python train.py --encoder_arch="convnext" --encoder_activation="gelu" --encoder_mlp_ratio=2 --encoder_drop_path=0.05 --decoder_layers=8 --decoder_qk_norm=true --nesterov=true --adamw_lr_other_params=0.001 --weight_decay=0.0
Rows from block 8 of the audio encoder of a small encoder-decoder audio transcriber, named by matrix and row number. Rows with one number belong to one neuron. Each number is 128 + 32 x the weight over its row's rms, rounded and kept within 0 to 255. All counts start at 0. Numbers have three digits each. After the name is the row's rms in percent of the matrix's.
After each neuron's rows are labels from the 100 clips, of 14976, where the neuron reaches its highest value: "peak on" is the class under the peak. Only what is clearly more common there than usual is listed. The data: Morse code for random letters and digits, with fading, noise and interfering tones. In brackets: how many of the 100, against the usual share in percent.
# fc1: MLP up (encoder.blocks.8.mlp.fc1.weight, 1024x512), inputs 342-398
# fc2: MLP down (encoder.blocks.8.mlp.fc2.weight, 512x1024, transposed), outputs 342-398

fc1.263 097:128020168128128128121099128128128128064128128128170121128128128120117128128128123170143128170087128068128156151128121096173128128204128128091128128128128128177076097088139
fc2.263 101:128128128128081128128128128115128128128128211089149128130105165128135128154141128098074128144184148066052110128091162095128128128128128160147128223128128154128151128175099
peak on: the character "i" (58 vs 0.6)

fc1.660 102:178128214128128150167123128128131157128076128128128128128128176128128116128137091128128084128131100136128143128137128155142128034149105181128128128128128128151128136164128
fc2.660 093:136128128128128124187127128164128181157187050128152128105140149128128107128128128128130156128128128128128128128128128072128104128203128128072128128128128128128128145182192
peak on: gap (100 vs 39.6)

fc1.645 090:172073128095155086100037155056030061128111236128155128128105128128128052128098128152128128128128135146167128106166128087199128212128128189174142115128103128128197128177128
fc2.645 094:114099129123128171128140102188179028128138089128128175083179128128128177092128128128145128171128128128128128128186128128097128128158190150141128128189128128128222128205128
peak on: the character "i" (60 vs 0.6)

fc1.585 116:080128041128239109128128085128072050199156128140128128128182128128201128092128120128128127094128083175154063128128128099128160128113149128128088210156128091129128113200100
fc2.585 107:085125128128086128128129128128179131128128062128128108126151092085120128128128094168128128096128157128104088128128128123128128076086163128128171128026079128099171130109104
peak on: the character "i" (37 vs 0.6)

fc1.378 101:127124128149202068128128141234128062138128123136128172128240158116128156128092140184127161128128058128128128191128128128128128090128128128128128141128128136128232183200173
fc2.378 101:128136145141167204161128190128128123173128138128173128176226121188140055128148182162199128128116159087128104093128098128195151128182128172128128198128156128207128128127084
peak on: the character "m" (32 vs 1.3)

fc1.7 093:128152128128129091128128128128128128096128119128128136128128162157128128071099128155102070128128015099096128093062179142168128115128128128122128137128128138191128128129128
fc2.7 085:080087118128128128128128194166118090128091101089128128128096128129116158128151099134122128137128128128128128194128128190128128128203128112121095176108128128128180078128128
peak on: the character "i" (34 vs 0.6)

fc1.703 115:134128096128128128128128128209060056128091152128128103128183128128128128128153096190128128128128071115125128128147063123128075127128201134128177098128128128128207128128128
fc2.703 116:128128150148128105078175127086188128118128128167130152114128159124128128059128161128117121128128128085201102129097128168128062128105128128178077128166037128104128128128174
peak on: the character "a" (39 vs 1)

fc1.168 100:121078059149072136030128128128128153080128128128150128128134152156108128128144128201157112128149098106061104128165128128132128148138128068153128088162083128110128128128128
fc2.168 103:128128128162109171128141128128182166128128128128093128169128128128128128157128182146128128057128128167128128128128084186128128190096189128114112128143060080128128128128148
peak on: the character "u" (29 vs 1.3); the character "f" (29 vs 1.6)

fc1.157 105:128128128063128139137128056094087131128128128128128128128128150128064047161128083155128100080128093085071138113115186097128111128160126128190093159128128128180186128128128
fc2.157 107:161224089130147128128128128128180243128133182168128128083128166128128162037186065081091128128128128141128090128053128059207103126128128158095128136128087128128128128128128
peak on: the character "i" (45 vs 0.6)

fc1.735 090:128128167091128128128128094128128128167128168128210068169099128099125128128128112128128128205123128082122204128128082137185199068128128128128128128128128128128118128128128
fc2.735 095:120079128036106197128128128128128128103128128128128133128128128184122164128091095076185128083128128066154128091128096128122128128073085128128128120128163128128022037077128
peak on: gap (97 vs 39.6)

fc1.443 080:128145130128128128164128134128128128066121113056128128128128098128165128122229182128128128128103128128136128128128077128097128202148153054128139116128128156128055128142128
fc2.443 079:128128075128128128143128128128128165186188128128128128128098128147128128232128128128182129060190128142128079128078153113143128128170128128156073183127128053060174164144175
peak on: gap (79 vs 39.6)

fc1.275 104:152124141116128132042128128106140128195128041159123128200075154049128181128128214128183182128124128143128160177128194128128128126152128128159066128066128128128149128105188
fc2.275 111:145128128128088195041069128131128145078128128061097128128128128139157128104085128128128128128128081093128128148132128128148150128108117081128141049079077128128128123110090
peak on: gap (95 vs 39.6)

fc1.354 080:223144128197128171128128107128128128128098165093127145097175128104128128133128128223128128181128128091139093128128115080063128097128141164204128128128128130128128191128128
fc2.354 083:128181077128128211126086128128187128169152102128128163128090128128128128128128128128128179102136148199128083128128077142118128091128128158085128128128073086208178128128118
peak on: gap (100 vs 39.6)

fc1.133 114:003178128128128175076148128172111092097128128128224128136128128128179128128028128128100159103128078162144128124190128162077066129128128035128128208128180079128049128128113
fc2.133 112:128209128190128128068068111128128128128128128164143128177128128177121119128076128151128128063163060128177208162128128128128128128046128130128128153128146104128104083128128
peak on: gap (99 vs 39.6)

fc1.33 094:128114128128128131128128128167126128128182110128214099165093082175171126140080106169128128076108096106135062124152145065103128128092111153096128128128244162128128077128076
fc2.33 098:128128176188128128128160128119135128128128100178128128164128141067076083128128135128128053128128101128128068079128128128128133193053128116157128128214128072214128128153138
peak on: the character "5" (32 vs 1.5)

fc1.560 111:091128120078128077128108128128245128121128109141164076128194128188103128126177128128128128128128128170128079150138042178099128142094156061128139128136128115107172178128074
fc2.560 105:128117128160210150175173128128128128128201128255128120119177112141128100197191154120173128051115086089128128158128151176128128128128128097154074128114167128128111128067128
peak on: gap (95 vs 39.6)

fc1.264 096:090128055230128128026093074128128128134147102158090089128098102069144157128179128128128128045128128098045182128128128111128133118128115128158141128128128164128155239128150
fc2.264 093:188059128180169110128128198128128128167156128128122207172128104128058118119110128134102128128128128142148128128054128171128069151128084091120128128128157128128135082128128
peak on: the character "i" (31 vs 0.6)

fc1.639 091:128065204077128089153202127155102164168104113167087098128128128128128186141149186128172128128128128128086128169128121128146128128111165155186168128119128128173061128099090
fc2.639 099:110059152143192128172173081128128128168128178129086128128128130128179128128075147128128128128073158157102125128103117165128128184108126091128077092128128073128085128071128
peak on: the character "a" (31 vs 1)